From a checkpoint of a small multi-label image tagger.
Data: trained on histories of elementary cellular automata, time running down, 13.3 epochs.
Rows from block 9, named by matrix and row number. Rows with one number belong to one neuron. Each number is 128 + 24 x the weight over its row's rms, rounded and kept within 0 to 255. All counts start at 0. Numbers have three digits each. After the name is the row's rms in percent of the matrix's.
# gate: MLP gate (model.blocks.9.mlp.gate.weight, 1024x384), inputs 128-255
# fc1: MLP up (model.blocks.9.mlp.fc1.weight, 1024x384), inputs 128-255
# fc2: MLP down (model.blocks.9.mlp.fc2.weight, 384x1024, transposed), outputs 128-255
gate.748 077:109129168138121151124135122130133128158151149133131153070104088104169104135133139149087130118101121099124129136150111180118118153122102171136126110131165145113133165119129122140106171120156173123113126137120169146111131164141162141086118125141140136141127076139135084157119112091143089131124121085143149101165112110152089121126143091094147126117120111146100146154107133130113131113082
fc1.748 084:108118103127139096126108102103135159111125144146125137100130138135122142134113128181140091131151173171147126103122109112148181142128141138113135112143078129145074124130124185120131113133129100159108142116122098088078128107147114151147108098149137143082124165106117140130133168137114164109178162133097139136102076134124150139142120120146134119116192119129153119188154161158124125118128
fc2.748 092:113075094136143165135119142081122160134102200122138131142148087116099143180130140136126076125100094138150138138182122128174126184160138168095125122140131119151152116168132143087110151142100102110119114133130125157158121153146157136149165111100127119147148117094139127130127117123148168092128095123097169139126139148127137111164099146121077163119103116162094142135136122135072088109113
gate.749 083:131128130141140134099124105106180117125122118160149125160046141120113104078151165077148112111160105119115189134137133117098135176151089117129116139139147116090149102131113160151140155137148103117155101133177122141127119131169098131132122122119094122124108096106133127191165142138064145140115090146140087150131122115146110163151101158152137139125161137161152126124175134141145108129119
fc1.749 084:153128148095142122111131151166130155124114151151112142130098123112130121152130092126117111129130143078150094120146110144101140135105108148109168156116163097142162100115129145141155149148089087132116095156107124151123152122151137109126116102150142124127130148096106064143118096159117142150132170137090147099115107145162136128115116162135151118073123096189134149174150118110135145163136
fc2.749 078:109107124168162094140157107153134111103076143148146166109131093078103146138150132139142120093102134164098143108139141105131128079132088113140104146147122151126163118124121137160115120119117086111116130088131115153116092142099117150102114104054098104141154083136119132130173116105108087086114096108092156107145104162141129148117079126092143118177122166092152146087152129151123135099142
gate.750 096:093114123124113083196116125104177152124105095150114094106102127179103156118138111139071113162127148088086143140080112102151121145110099130129137124149121128101156162133106130124114138149102104071121117151126168110116151140141145141131064141180127161130092119107125116155122125152093150147154154165137132084145098121132109155105094115129127109163104131133110144151126133095140150161143
fc1.750 098:114124120143144122092142160168156148143126121116067092143144107177112160156151161144165148123158106189132136107083133121136118121161111117171147132118139161187162099129141132100097111112127176143129106120095103147110123105124126116123151127113151159169163142125109158157131110107137164121117135142143134124131168122118128143147136182133142124098115130124116156102130112128086104105145
fc2.750 092:117187096129092172144131152182093144130151161115131108148126135103147100110122176145155145108152108150102131123155106096146092144140158099119094120098147127177109119152140129106123115105132110122118111089114128133109126133112112098138125131129117128132125085119125149146107115139105131100106139143154113127118145132116160119120131153152138107083172150087132146126114116106090126125154
gate.751 114:141098122144128119151087120088087118151146138130126132110114124134138117135131133091154122088131101162126094152128158187139124142148127112140127131142150083101147086139129095143145139145142136162152140102128143121089116155172085101170134130094158115132072137132134094102113104151180186139084105142140132165121183121119109153127151160110128113119091123141167151108156112121102131107140
fc1.751 112:141153115145166127144136130115130133150119104139109170159120105118129103119147097148143120116134107144176155190128154140130119140145121093161145107113133125129144131120126119136108139105141119146104156177109146128141105073128122128091116139163113190116113121162139175113152178126102094123154104093143115152135083115122145114127162133098116111089093106114145107120122127116125097124129
fc2.751 114:132147150126106113144101141120097097106099143170105079118133163111166140104121113167097107140163105135123087098100120152161116134153127154096136140151124089157157113164140129082122151126112117132116119154131092177152100143141139111134148108117135122135112175126124115155119129119175145095103099137099144148120110088127110114129119118150151122164133115097136134077145133125153153128154
gate.752 099:131148119074133124142118124152153099119131113114168160153151111162122112129121155137131189117118097131144137119104079119147162117139114168137143130128130114127152119121094080113122113132151128085140157114129098123141131083139049105147106124101174147162108133102087135155144146142095103145109098181140109105137133161103132140091108103104159108123137133123138088091115156127130117138145
fc1.752 094:136136157119095093143119153139152122166112148130102053117117094131142134138157170101145124087084160172131119149142120103139108132168115117090088154128114125165122143141159098158112118134118107138117086123122158132158142147114129138082094047166119162097142150148127139113137144118112121087158123148110110194125135154134123121118154110153143137104108140113146137112104159104123105144098
fc2.752 098:162126149099159098123102114149124136110141155119140111123123144155116156120192174079120147135142152152151122115146161115115120155094138105083128119106176148085138141090096152115118190115132106097165166155144078163120105121141092122130196134137159102142129131125134099184146149100157126131099123125153166151161096110104117148084150113112127108157116114146109103179174124146111125108187
gate.753 101:136096137129118133140143158113139097097134151123135140134140127117160079082177143154119094102123145127164139111157137092142123144141165137177141182154135146112111126131160106161116127127082120138108098147121098118115133109129081127115103122152160110131099154089132083176129185133153121135116109160172134159126117107114159125119164121102109171101129097138114088107143166130090139105161
fc1.753 099:108096137111133088124128131096118175105130139134106136152103108059145123114146143075123115145104105118115139149121124116103125087125153160133116133107090137144117122119126163150141140129135113142162157135127112140083138151107105126131161104144092149154162158111112153128140109099116057144158156168115124138130112141101097122121097130110098128131141177139104112139124097095150156110145
fc2.753 098:130124134173132158141111104132165159135104115124132152140133152096102141110140136140086115135173124121150116134132105141150132196086145120113073144131167112095131150135116101103156125145154103135081157121141132161086110110149168115111101162148127103127133089140138114138086104150176134122115095128098114153093108148155115155171121169085121084145161109179104135113103150124103106122136
gate.754 107:076143100133099126082124105140103111159120117115105121127117114128120184099146137108131097085143123133179143087149149123046147132135100122127116112134116091127105135121115129140089127111086110098143164145147141136143138098133158140118126175125129151156147128130128113164129172134114136146119125091098125158127125124129119098144097113075136067118096133111100140091087117102194160119117
fc1.754 108:151119096146135106148151117116172172103079148156125172059117135103127110124159099153105118072135137125120124166181135116144106152173145103125138126088131113142131102112106122146140110150138156158144134126165103090158120126166110129082134118135114139108139101133118111075120143125117146128131117085094124117132130122152142152107149111127074156102101119144150143138101095133135142131164
fc2.754 112:186095181108162146130114114133113087127174082133152134120107099144103132087110112131118113124134067135100135146136088059126083104123168142138142101164150126118134137113126137119136148130128103110116157137135148159083119114120140141133127141100124150070113117130123144123162117105156125127155159091152168146150115115134128120096078183180160121146122163123107137139128092157114123088172
gate.756 086:144139151130134122116134116151108139144134095155117113166140193089107105131134119062113124133102139103121146123138127089139133145109081130149127097160137113146155106139129156099117115152108119156107128131201131116144137135118129108136149105162107130145122133123110136140128148148115108108113115121065103101114117134126115109104122157122116141172097135158178082096160128126155144090151
fc1.756 091:142095168143130076122165140157177108120122154142116167152153118104137131142112109175151134158121134105139129096107114102134113123143147149105094167132134127112097150150148117189124139189117139134159075124126126106139136090118119142097105099115085191131113129153117159078101108108148141124162125147109119122121153120095122091140158096132168138131115091128145178113145134122133148087143
fc2.756 085:138139144135126139142133177184121127144163137120133134135141176157162148139151111161123105128114146114158141128135148123175129138145147138193127131107122118134108142096084117135106124154124125098095120146146100166123079138134096145130172120123131131109146133102087179149147128158119113135175107131131105127127113136122116132099095120124161038116124154106121144140104169109124141173119
gate.757 112:114086129147123148109078118112123138098147107150156103115147149113122150148134175112146119163153144183128142175100113129149137135089126107146134092143141143149099150094154168135150119151117139123137101148106132116144084130083173116159127104105123079124131109124161146153119103121104146110131109164135119111147140126141159118122154151141103114161117132119119162149139126107108125135164
fc1.757 106:150139097136131107111136104136162115179140084142119105086135139111121142166116123188130198159146167122103102074163098127119132093125119158126129142115129102130089120164121135113105155134118152118137140121128150106112123129138151080165117210113165106116143125132106106139109096142147137172125161125110111146139112110128123107114158149088062099145113094137135119098160167111151168125146
fc2.757 112:123139127131123151106140144134127100163129153115140162165117149151119110134120191168167126134160126149133114126162102136150115097121157119108086126137150144149112115149153081105141133122130141120127128128138107183143108120091156169137144108125127108166166127142107136107097121127131123096093116132131127154134154068119118128112083150120127116177152169120126142083118144122104121120120
gate.758 084:126139152113126147144127119108126139138140160140144132124116074140093145123137117137131142133122147115072135104069108153107095138124143110092094150136122134110115103107141113117126124152111139130146152095121107131125106157112127140133129181102113171117115124058105082144150148135074116131109081147159132072122149111115099127134091108151087141098131124195127103104117121121098159163132
fc1.758 086:131147158103104116133127135108116114069130106136126132132152126134132150087151126149145148176120114154148110114199177131117163140103132128094147155141112119113076113131152159145135180134109128140137116111129123115112138103147159157166131118134109068150104127169165110186133148142125121104106125092136092149128119121144137122126173175124187137147125137174123135124160157142164111149129
fc2.758 085:160081150160103139106118086058168133143134138148115188093162134115089115142111191157107140111165087156113157091146123157105126132144078138099133116107128122175114122118115109128145155153115123100121100165154088135133128117132111134126149140117164129155101132138148121158140124115108153114117120121135114126124125098135093157136086131136120117128159139134143122150110086082127113103137
gate.759 087:140121124164119148128122148149132167137097132093107141107160128114128138110148148127147133110122183167125184166102159108115151151085122125116096103130108122136127091136123112131133093157135130130104135167114139140127151107124147085106096141110123175100108100119111150123175130143171125088123129186136147130106146121089101116116119122100109120145130110162087136136111111118101129160104
fc1.759 095:121135141188117122063146116203150136106132096176150112121129165160146122165119126137133166150126112099110125119143128141108145167172121116131122157158166131146099121102132094156126120104121136083123124127167136092143145199102128109118082128132120127139123142146119131099126109149150135127126128090137120123094131128162121161152158096121114122080145094103136098143151123171140139117168
fc2.759 091:141090128126147104108098109095116132155128118143171109121116110077128169163107130107182127109150113193150152109073105134116155136117140165112100138138095128127131113153132093152115108160141136140142143126095152117119082102095140133111142102132142139144107167116145167090163160077099111139146078090146165123148125084135152116165137146089134168151119132068119131147102166182124126201120
gate.760 103:120122125139163098125114121115123160120159120140161122146119161161156141100092148165117125122147123167168107135107196126181153141159100115130120092064136118153148112154093134132119102151138118124138127166114146141107143151133106106122139159101099110112138144112100124121186158140129160130118105121107177160133130112140162118123189103106141147143165109146104141124137158170125093183154
fc1.760 099:141131138109158105120088166119091114162109135113139153163147173164150080150107134152146159105142125139167119118159088160152091083109131128104156189152118113136136136097122117108119127134121131124156097123158155094136104098121084120175111159145125142114120117136124128104102082140133111142152125150151147150104119181088124109160116129128088175125099125140111118112110123079084141089134
fc2.760 112:121124102108116118155114117136143118124097146155097157105120118146100136113131144085106109128158147134121161163150088147136140103144143129106150058082118135164119099135134140130105140104095151163130134087126117126124110127118146129114164126091139131145140123162127108225115111102145120137142145120102112139128106127090119113119120120103146079113115129116110155123128101086128089119070
gate.761 087:166160117161093132112111105134131137175151112088164152102153094104102146121150148132088112095116122101119164144120176179109123141098134103192154079080095129115165151124153082139092129143136161106116113109118130123140107114103140131104106137112145113129119088042128166142097111059115119112133123128158103151163136088096125112156103138090108099139114116141111131135135149090100138132146
fc1.761 089:135126082090143147117141102118121136124154177110130137105157140140163095091137145139164139127106137097132108150146142118132117121147128151108158162104123141156098111138143181110134097161084121160109084116106145112137138103158109135119116122130147152137159134133097153131139129147087162118124093115144160128123141125123170144142070140095131140110131168112118135116153121162105092145130
fc2.761 094:115121115130162136136123111120155113122122086138139086167127108126163159134189134078127123121163087095127130089118140108104138132130162111077136089160132130126120126137105126110143116141149127115170105140113175121143156132155150176105131156078144137216140133150107083134129138152087118120154155136147138103147149134093141160153158166089169126170114092129133129116151150089132109112120
gate.762 093:156116131116126161126116146129101084079149075137106134126114161159124175114109151150173052119158115118095156075150129097117136120146113118118098128138177150172124149136143129095155089154167117116126127137091152123154153132135162130128162133084142151135158093103104104138182109134135152088135141117138179152135089132092126085119126114105128094144071173106172169128130139121138127144083
fc1.762 096:140092143163136144135141131163106123124133077134111123130151125141131178113137098147143077164128152133096135099160140136161150158160108152112121118091116115129101118094105123148128081141171136137099129132094150092166133115142178141114185113119141120158133116107122120167130125120126159082138104148120169127116121163123105103147157122154118074128082117129125141121080154101136102161115
fc2.762 096:141075112098137128097161118156156136119112153115105149154139096081096108099133124090139116124102078097168145115109144120081129131119127156126190141137135142141139133055117131132118149136121111117109123091151112142136144114144091154114136135175096132094155096142130113103148125159137133138130093131149139113131135149158161090107159138121140112130169159152120140111090115171137183136116
gate.763 111:121155145130128123116167135100092119114119127150115151120099141097138123133127100117135145132070098161132141125130162174128138133141119079109171106119068120131120121161132180118118105144132163115146137142167152118111119158117144142087130088122153140136104090079113139176101144162120134118119143166179162121131105109096150124108147136140104145174138121115076089132126126097127175156153
fc1.763 112:143158156139162128133113109076108090153150138144084157154130150113124073122097134124106129115116047124151129141112101124150130141110092092096099126133116150131131134162120128101130160133128132117160115132141120151125128154155165118111112133122146165176169148074131101125158135131115143130169133176193121128098124101145167125109119128127123118149117118105117093121170115129131177118138
fc2.763 109:107117134140115082093114130148129099132134147078111134125087096088080156131122115157093139114139113172144122103118135124106153102151126144120100142069168135099125140114121171170121120120142135162129158082128147115097099151105105106138117090139126113102137120108093184132106127130116147127133122138113131114148125096119116149141129112120142141094104171159157134153110165135142093104124
gate.764 110:124101106136115172095140133124140157098110121140171108131138117126169089147157126102102145174119131105088109157125155147149124121100143151101120153121118138134074117105114100127124109057118109192141161143166116131126120191133164169117164108171115094217131103137131119130112113106127088116112128146126122106151132134109124145128121126131097102108135131135140114126151134163188116135119
fc1.764 103:109125140108177132128133143109113136158120176099131108150130058144155152106151144145124167152143138153211120130100093123165125107117134117135152145113080118136127105136126147106135099128134116120104101126166108108123100130120100156155136139121145127188115135098130082163121156096172162109125161153157087121071133102091100138124109124114100131101140101099115124105096147134147088199156
fc2.764 108:113154136087148132114076118078110118125112103132119130109137145116107123132129150134064133129103104179099127128113166127121173130100111137190121118070172164102108086173150090142122102147128119144148129128132140127109124160086120105109101113129123121080105142136091111142118085136113123150138143149137114135120145101118153145135113152130111168132104141139106098097151139101127129083147